python train.py --num_classes=12 --fused_qkv=true --bias="all" --qk_norm=false --inner_norm=false --eps=1e-08 --max_steps=30500 --lr_schedule="linear" --warmup_steps=3050
Rows from block 3 of a small sound classifier, named by matrix and row number. Rows with one number belong to one neuron. Each number is 128 + 24 x the weight over its row's rms, rounded and kept within 0 to 255. All counts start at 0.
After each neuron's rows are labels from the 100 clips, of 14848, where the neuron reaches its highest value: "loudest" is the band of the loudest frequency at the time of the peak. Only what is clearly more common there than usual is listed. The data: notes from a synthesiser with random patches.
# fc1: MLP up (model.blocks.3.mlp.fc1.weight, 480x160), inputs 54-107
# fc2: MLP down (model.blocks.3.mlp.fc2.weight, 160x480, transposed), outputs 54-107

fc1.441 [155 116 111 121 155 137  95 173 127 111 118 115 108  96 112 151 127 111 104 154 137  94 119 130 126 144 150 141 124 107 104 138 159 115  59 117 105 146 131 102 137 134 143 111 116 133 106 151 124 108 135 112 133 104]
fc2.441 [116  99 121 142 126 117 154 145 135 111  99 160 155 144  96 164 149 109 175 107 154 128 190 165 131 136  89 114 147 142 129 112 114 146 182 121 173 145 100 138 119 137  99 155 141 181 116 109  96 137 160 124 116 104]
loudest: 1000 to 2000 Hz

fc1.14 [135 103  89 133 152 134 161 177 101 120 130 149 115 162 123  87 156  89 158  89 127 103 147  93 126 148 147 109 124 141 113 137 137 182  94  80 141 135 135 118 121 100 119 118 146  97 145 124 148 163 111 126  95 120]
fc2.14 [132  86 144 118 152 168  88 135  91 151 137 132 165  86 123 179 105 103 129 100 128 117 166 128 174 160 184 173 120 103 145 141 151 144 139 131 163 116 168 127  91 116 112 139 125 108 147 109 126 118 125 128 144 137]
loudest: 1000 to 2000 Hz

fc1.206 [118 143 142  90 133 140  92 142 115 127 135  89 120 123 116 134 108 138  95 101 164 165 105 139 145 106 116  92 137 166 152 110 153 153 130 106  88  90 131 134 110 137 129 101 102 129 123 166 173 147 145 107 119 144]
fc2.206 [131  84 109 189 152  99  92 120 162  83 133 135 157 128 148 155 127 126  67 111 122 141 107 177 141 138 135 107 109 128 145 135 110 127 158 175 141 125  91 141 101 144 151 109 150 138 101 104 152 158 124 131 153 116]
loudest: 1000 to 2000 Hz

fc1.144 [156 110 115 174 116 120 115 158 114 150  85 144 107 107 162 107 165 154 146 146 102 135 137 111 131  98 144 134 141 141 134  97 166 105 137 119 151 170  91 133 112 110 115 151 145 133 158 118 120 121 102 110 146 147]
fc2.144 [ 86 124 105 124 159 140 104 131 129 120 132 106  99 145 122 138 125 120 102 160 114 128 137  91 125 148 147 132 128 126 148 171 145 155 116 105  99 102 120 142  97 118 139 162 171 119 105 111 124  96 123 134 119 142]
loudest: 4000 to 8000 Hz

fc1.414 [147 146 107 128 110 125 106 130 136 137 138 108 138  99  92 134 112 178 101 123 172 116 129  93 169  99 124 122  97 142 118 121 122 147 112  86 120 150  96 149 111 151 124 111 130 169 104  72 142 152 141 132 143 144]
fc2.414 [120  92 133 109 137 163 110 149 119 134 110 135 101  81 123 147  81 146 157  82 149  89  70  96 112 116 141 112 132 122 159  87 151 102 106 134 116 186 118 141 112 163 113 113 138 166 109 133 108 167 129  75 120 117]
loudest: 2000 to 4000 Hz

fc1.311 [150 164  72 105 118 104 135 141 142 129 127 141 150 170 139 149 111 163 132 121 124 144 156 163 134 150 133 141 134  92 114 108 130 117 178 103 106 171  91  93 146  78 115 192 123 134 182 122 136 139 180 138 103 125]
fc2.311 [154  99 143 114 116 115 127 155 113 119 113  92 118 141 131 166 128  90  87 143 133  97 125  98 141 156 155 139 119  94 144 137 142 111 155 147 120  94 146 164 110  88 141 175 122 111 117 136 157 148 130 114 115 127]
loudest: 500 to 1000 Hz

fc1.173 [ 95 161 118 125 149 113 128 145 108  90  91 148 160 109 120 121 190 116  95 143  85 131 165 109 140 133 127 134  88 142 117 121  90 122 116 133 179 126 132 116 142 161 131 155  85  89 121  74 130 105 157 167 126 150]
fc2.173 [126 144 140 115 108 146  60 114  88 124 132  98  87 156 123 145 158 105 120 113  86 160 147 137 125  85 112 107 120 159 142 140 135 130 161  94 162 136  91 115 135 137 140 114 104 135 124 112 126 175 106 147 109 130]
loudest: 250 to 500 Hz

fc1.271 [109 143 135 151 111 116  84 164 141  59  95  98  78 158 127 119 129 108 123 118 140 134 163 143 110 144 139 119 146 126 107 169 109 139 126 135 138 119 161 150 134 121 157 161  99 143 147 122 115 135 145 107 135  86]
fc2.271 [155 101  64 127 101 138 121 145 166 137 154  96 188 166  65 153  67 131 113 129 104 155  99 145 113 133  96 172 139 100 121 154 136 119 124 107 168 105 149 151  90 150 128 169 114 128 125 143 138 154 161 134 124 110]
loudest: 500 to 1000 Hz

fc1.201 [ 86  98  66 138 131 155 130 124 101 147 131 150 127 130 112 105 124 143 166 114 150 152 133 148 138 108 136  81 107 126  90 109 136 133 153  98 112 139 109 142 108 114 129 153  97 118 120 136 136 133 134 116 118 143]
fc2.201 [119 122 144 128 113 162  86 153  99 138 175 152 122 114 163 133 130 174 157 137 145 142 111  75 130 136  93 166  96 122 151  95 156 125 102 104 144 130 142 186 175 101 121  78 107 153 150  93 111 118  92 121 146  92]
loudest: 1000 to 2000 Hz

fc1.276 [ 97 106 106 129 150 133 126  93 145 139 142 116 106 140 111 131 146 158 140 149 135 128  98  89 115 143 151 113 128 116 122 116 116 138 134 133 145 145 171 163 130 129 146 129 118 130 150 124 123 106  79 136  97  83]
fc2.276 [120 164 155  87  99 155 166 115 116  71 154 121 117 172 143 133 142 123 155 130 137  97  96 143 135 117 108 135 122 102 151 102 123 134 119 105 131 102  96 160 151 126 165 127  90 121 108 132  99 112 115 134 127 143]
loudest: 1000 to 2000 Hz

fc1.340 [126 130 113 120 104  96 172 142 105 121 117 133 122 137 104 139 126 117 144 128 134 195 153 160 101 156 135 161 136 114 154 124 166 113 140  77 117 151 114 145 147  92 127 129 110 160 141 149 110 107 145 129 115 103]
fc2.340 [ 75 124 114 124 135  76 117 127 131 118 132 113 124 127 112 119 119 141 111 125  94 110 148 130 132  95 107 176 150 115 174 115 142 137  93  86 144 125 118 146 128 157 125 112 156 151 156 127 157 161  73 105 115 157]
loudest: 1000 to 2000 Hz; 250 to 500 Hz

fc1.339 [161 168 144 141 154 118 132 149 135 116 161 100 172 106 133 135 161 147 137 140 106 145 140 148 125 116 140 106  94 116 111 109 136 147 117 139 122 171 115 143 151 140 101 153 141 157  98 108 121 110 163 140 156 150]
fc2.339 [139 121 114 150 143 111 138 105 115 101 117 131 162 110 115 166 124 101 135 131  96 149 129 128  90 119 154 127 139 161 122 145 158  99 143 135 136 161 146 142 109  72 112 102 131 188 114 174 129 142 169 120  76 122]
loudest: 2000 to 4000 Hz; 1000 to 2000 Hz

fc1.171 [144 126  88 135 122 149  83 144 167 139 129 128 111  65 149 121 113 166 161  95 147 106 119 122 148 135 154 153 162 151 114 166 112 148 125 161 155 109 153 133 137 117 145 142  90 127 115 134 143 124 111 112 166 111]
fc2.171 [167 147 107 122 154 136 164 107  99 146 128  45 155  95 113 107 109 152 158 170 157 120 141 128 141 136 120 204 114 130 146 138 161  85 106 136 111 113 137 124 121 187  83 159 142 119 145 162 144 138 137 116 163 104]
loudest: 2000 to 4000 Hz; 500 to 1000 Hz

fc1.349 [153 115  82 113  88 134 127  90 134 109 208 145 129 155 146 161 120  98 127 122 103 154 138 119 137 114 107 106 114  78 104 108 136 148 153 113 151 145 145 112 154 100 135 126 128 150  95 134 173 101 123  77  98 178]
fc2.349 [ 92 146 121 135 162 131 153 101 127 138 142 138 160  95 109 130  96 165 132 123 146 130 130 110 117  95 130 157 175  76 119 101 152 125 107 127 189  99 131 121 100 109 123 167 129 108 147 165 101 134 113 157 121 140]
loudest: 1000 to 2000 Hz

fc1.139 [167  99 116 114 134 108 152 117 145 107 153 173 160 163  90 106 137 126 116 111 183 179 104 133 130 169 137 119  82 102 106  90  91 131 146 139 133 105 136 121 127 136 128 124 143 117 157 130 106  99  91 145 146  94]
fc2.139 [157 103 155 131 113 138  98 165 132 124 114 162 126 146  92 106  99 159 130 122 160 133 133 118 133 120 142 140  96 132  93 136 141 114 103 152 108 154 124 119 108  85  52 143 153 109 124 151 126 137 126 137 133 131]
loudest: 1000 to 2000 Hz

fc1.9 [145 135 184 122 166 138 140 153 118 117 116 119 103  93 122 125 140 163 141  92 115 131 124  93 126 132 100 141  92  99 139 135 148 110  99 153 107 146 128 108 178 135 150 135 129 160 144 189 184 142 121 124 150 157]
fc2.9 [129 105 128  88 138 122 123 148 138 124 112 122 142 155 150 123 144 135 103 118 107 128 133 114 155 123 141 124 108 112 118 155 146 125 124 187  70  71 144 146 150  83 152 112 106 134 105 135 115 147 142 107 141 131]
loudest: 500 to 1000 Hz; 1000 to 2000 Hz

fc1.433 [121  96 123 140 162  92 146  98 104 143 164 131 132 147 131 140 125  80 141 145 138 140 138 160 100 122 199 129 117 141 141 127 111  76 102  78  94 138 132 164 137 136 157 116 137  97  99 131  79 169 109 108 162 110]
fc2.433 [114 105 130 124 153 118 149 159 132 147 118 111 121 126 146 127 100 152 136 152 140 167 173 124 134 121 125 158 113 108 151 126 161 132 147 117 146 129 156 144 112 116 136 157  87 128 133 101 116 170 145 105 180 122]
loudest: 1000 to 2000 Hz

fc1.67 [150 138 101 132 112 124 122 156 124  82 165 139  99 180  97  91 138 105 122 113  82 158 118 135 153  76 140 146 134 104 138 179 153 127 115 163 152  83 147 102 100 119 159 168 119  90 158 112 125 127 141 145 121 111]
fc2.67 [ 94 110 135 131 176 133 157 115 100 136 139 125 182 158 185 124 110 129 110 108 111 108 123 147  86  85 154  89 120 116 146 141 142 153 113 109 132 117 103 109 151 120 116 135 131  92 167 128  85 123 159 134 110 141]
loudest: 1000 to 2000 Hz

fc1.423 [191 133 116 152 146 128 126 116 159 136 153 118  95 108 147 148 123 114  97 107 145 157 130  90 147 155 123 143 150 117  87 153 140 139 127  91  71 122 142 125 135 151 171 122 143 154 133 147 100 158 125 105 118 111]
fc2.423 [157 197 139 138 135 168 118  94 142 140 114 114  93 126 156 144 129 166 129 135  98 122 151 119 165 113  96 109  95 178 126 133 132 112 140 127 119 169 106 125 124 125 100  58 105 127 119 102 129 115 132 105 111 119]
loudest: 4000 to 8000 Hz

fc1.44 [128 136 123 139 121 121 160 124 148  85 119 119 156 165 155  58  76 107 105 173 137 142  99 149 120 131 119 170 113 102  88 126 108 137 142 140 130 120 118 126 155 130 133 112  99  98 105 142 154 162 148 140 138 143]
fc2.44 [119 150 154 153 143 191 179 141 160  99 122 148 112 138 120 151 125 109 126 124 123 107  94 116 159 100 174 125 123 148 122 102 130 147 121 164 162 117 134  97 118 158 143 145  77 124 194 138  65 133 107 112 132 117]
loudest: 500 to 1000 Hz

fc1.5 [130 135 119  94 131 192 137 106 130 114  78 117 123 142 120 137 122 128 158 109 126 115 150 139 126 107 138  97 166 115 118  82 112 127 161 134 168 132 146  96 145 114 141 163 100 139 155 135 109 138 123 105 142 157]
fc2.5 [101 147 138 120 155 107 166 151 101 175 196 117 135 100 123 134 119 153 101 138 160  80  88 164 127 136  90 137 143 137 126 156 131 139 118 128 126 125 124  95 119 162  97 141 108  86 113 141 145 162 140 110 113 100]
loudest: 250 to 500 Hz

fc1.203 [133 148 161 140 128 107 119 162 140 150 128 125 126 156  70 117 198 126 130 131 155 152 130 141 149  65 150 115 128 118 151 130 126 113 162  94 144 142 144 138 129 166 138 138 140 163 130 129 126 123 140 107 123 116]
fc2.203 [134 129  89 104 123 113 140  67 116 149 112 120 145 118 129 117 151 139 131  96 119 133 104 110  78 130 117  95 147  91 147 103  89 145 159 115 153 130 122 113 148 118 124 158 155  97 161 121 124 132 145  99 140 150]
loudest: 250 to 500 Hz

fc1.232 [157  81 136 122 155 146 145 143  87 139  96 118 154 152  90 147  89 118  97 148 122 152 145 102 130 129  94 136  83 151 156 135 121 121 103 101 176 141 144 100 121 146  83 122  66 133  97 117 126 152 128 118 137 143]
fc2.232 [122 153 174 117 144 139 134 119 131 126 128 166 123 142 159  84 111 131 166 145 125 140 122  99 137 103 144 152 135 134  96 102  93 104  98 132 132 102  94  81 151 121 160 140  68 125 132 132 114 122 124  87 101 128]
loudest: 500 to 1000 Hz

fc1.59 [106 107 151 121 111 126 123 140 144 137 155 105 114 125 102 121 126 159  59 158 140 195 166 159 115 126 159 146 123 117 150 156 139 117 136 140 111 138 102 167 162 105 174 114 125  89 122 110 132  93 121 171 135 112]
fc2.59 [135 120 172 159 122 131 138 215 121 141 154 119 128 163 134 131  88 156 122 165 134 118 116 147 126 141  88 111 112 152 151 100 130 114 111  96 111 144 130 142 137 144 127 125 158 125 171 195  79 168 109 154 132 138]
loudest: 1000 to 2000 Hz

fc1.88 [155 147  89 135 129 107 154 122 151  74 173 126 123 121 122 166 106 104 156 121 173  97 142 166 130 144 136 159 102 148 138  88 132 144 106 110 135 152 110 106 111 104 154 151 183  94  94 113  64 170 131 149 110 148]
fc2.88 [129 112 125 117 137  99 131 140 124 115 121 115 140 141 132 111 130 135 166 141 148 130 170  85  92 112 109  82 114 159 128 134 118 156 168 148 142 153 120 150 109 135 137 127 183 121 126 131  98  95  84 151 104 128]
loudest: 1000 to 2000 Hz

fc1.125 [150 132 136 157 140 136 155 121 133 136 179 112  79 127  78 140 128 202 109 112 130 140 126 140 132 157 101 159  99 107 128 149 133 146 167 177 138 101 104 143 136 150 119 126 101 134 115 143  87  97  99 151 120 143]
fc2.125 [147 107 155 154 128 153 156 128 135 130 117 145 109 137 118 146 137 165 121 129  98 141 130 177 101 158 124 127  84 155 105 138 109  76 153  89 137 127  85 155 104 126 118 126 184 147 133 119  97 119 153 113 145 144]
loudest: 1000 to 2000 Hz

fc1.186 [141 169  79 165 135 159 144 105 120  87 108 135 169 146 148 132 101 113 152 100 155 104 120 172 126 133 180 158 127 154 112 141 152 157 134 115 108 139 101 134 139 123 121 117 123 173  71 114 145 128 136 143 182 109]
fc2.186 [133 105  92  67 178 135 119 120 130 136 134 123  97 144 107 110 184 132  65 107 103  80 140 160 112 140 146 153  92 149 157 114 100 155 139 107 126  97  99 153 142  98 114 129 126 128 111 129 115 101 121 133 119  85]
loudest: 1000 to 2000 Hz

fc1.97 [162 104 131 152 129 127 109 144 132 113 114 127 155 146 159 100 107 116 126 119 187 103 134 167 127 130  93 115 124 169 132 165  93 130 186 113 129 176  83 117 123 115 168 136 127 115 115 141 167 149 113 130 166 155]
fc2.97 [161 154 174 108 122 111 162  84 134 137  93 156 163 120 124 141 113  89 136 126 178 122 152 113 127 135 159 157 167 105 107 100 107 116 148 117 116 120 182 152 141  95 100 106 131  97 116 124 137 112 133 152 125 166]
loudest: 4000 to 8000 Hz

fc1.120 [181 142 159  90 147  89 135 148 158  90 111 124 108 123 150  86 123 137 106 117 151 127  98 110 127 116 142 142 101 141  98 144 111  91 141 124 131 119 112  75  87 151 166 149 119 144 104 136 120 206 125 149 173 126]
fc2.120 [137 133 107 122 164 112 120 143  84 116 106  82 142 150 130 131 117 102 129 130 150 128 107 129  77 152  98 108 146 106 115 127  98  88 160  83 130 123 133 126 127 157 168 156 146 174 102 106 123 105 142 109 146 102]
loudest: 500 to 1000 Hz; 1000 to 2000 Hz

fc1.333 [115 115 104 133 100 162 138  72 144 133 137 121 162 127 103 137 171 140 103 132  89 139 111 104 113 131 117 113 146 146 151 118 113 112  98 181  93 147  55 113 116 109 174 108 126 159 147 187 101 133 153 109 126 147]
fc2.333 [ 90 144 143 116 102 178  87 111 102 116 102 164 116 114 156 105 136 161 128 148 161 109 119 184 116 138 161 132 209 182 118 124 134 130 127 137 155 167  88 114 113 141 145  99 158 146 127 144 147  95 127 111 111 119]
loudest: 500 to 1000 Hz

fc1.221 [133 167 148 112 152  73 164 160 132 137 125 119 142  56 131  96 161 121 137 136 110 138 137 123 112  92 129 123 120 132 104  99 156 133 119 144 126 121 133 134 109 129 137 117 121 148 124 112 142 132 141 118 140 161]
fc2.221 [112 112 118 107 140 121 163 163 150 108 140 117 108 157 185 166 118 120 168 105  96 112  80  88 148 136 139 105 144 193 130 144 116  98 123  98  81 106 118 142 127 146 130 119 111 142  97 136 125  98 151 166 121 100]
loudest: 250 to 500 Hz

fc1.468 [128 166  81 138 134 103  78 148  94 149 140 150 101  80 135 156 127 151 108 142 130 168 142 115 118 155 119 119 122 131 111 123 135 159 129 119 101 160 110 127  64 115 117  91 152 160 125 123 109 115 117 143 126 164]
fc2.468 [119 131 128 174 142 147 139 145 122 133 109 143 104 113 120 145  98 179 100 132 148 154 123 130 120 142 121 159 101 146 126 103 130 134 136 161 104  99  73 128 143 112 110 125 126 192 137 131  53 172 137 155 174 120]
loudest: 1000 to 2000 Hz

fc1.252 [102 151  86 155  85 128 117 126 132 158 158 103 139 124 128 128 151 129 114 164 132 177 103 125  97 179 134 136  99 126 157 194 146 122 135 106 166 137 106  91 153 156 157 124 151 118 125 117 129  95 124 146 122 102]
fc2.252 [131 125 123 127  93 139 158 144  90  95 106 150 176  92 131 136  80 110 140 103 113 101 130 147 115 123 143 143 135 133 123 161 150 138 116 155 144  88 119  84 133 169 125 131 130  67 150 128  82 164 118  99 144 198]
loudest: 500 to 1000 Hz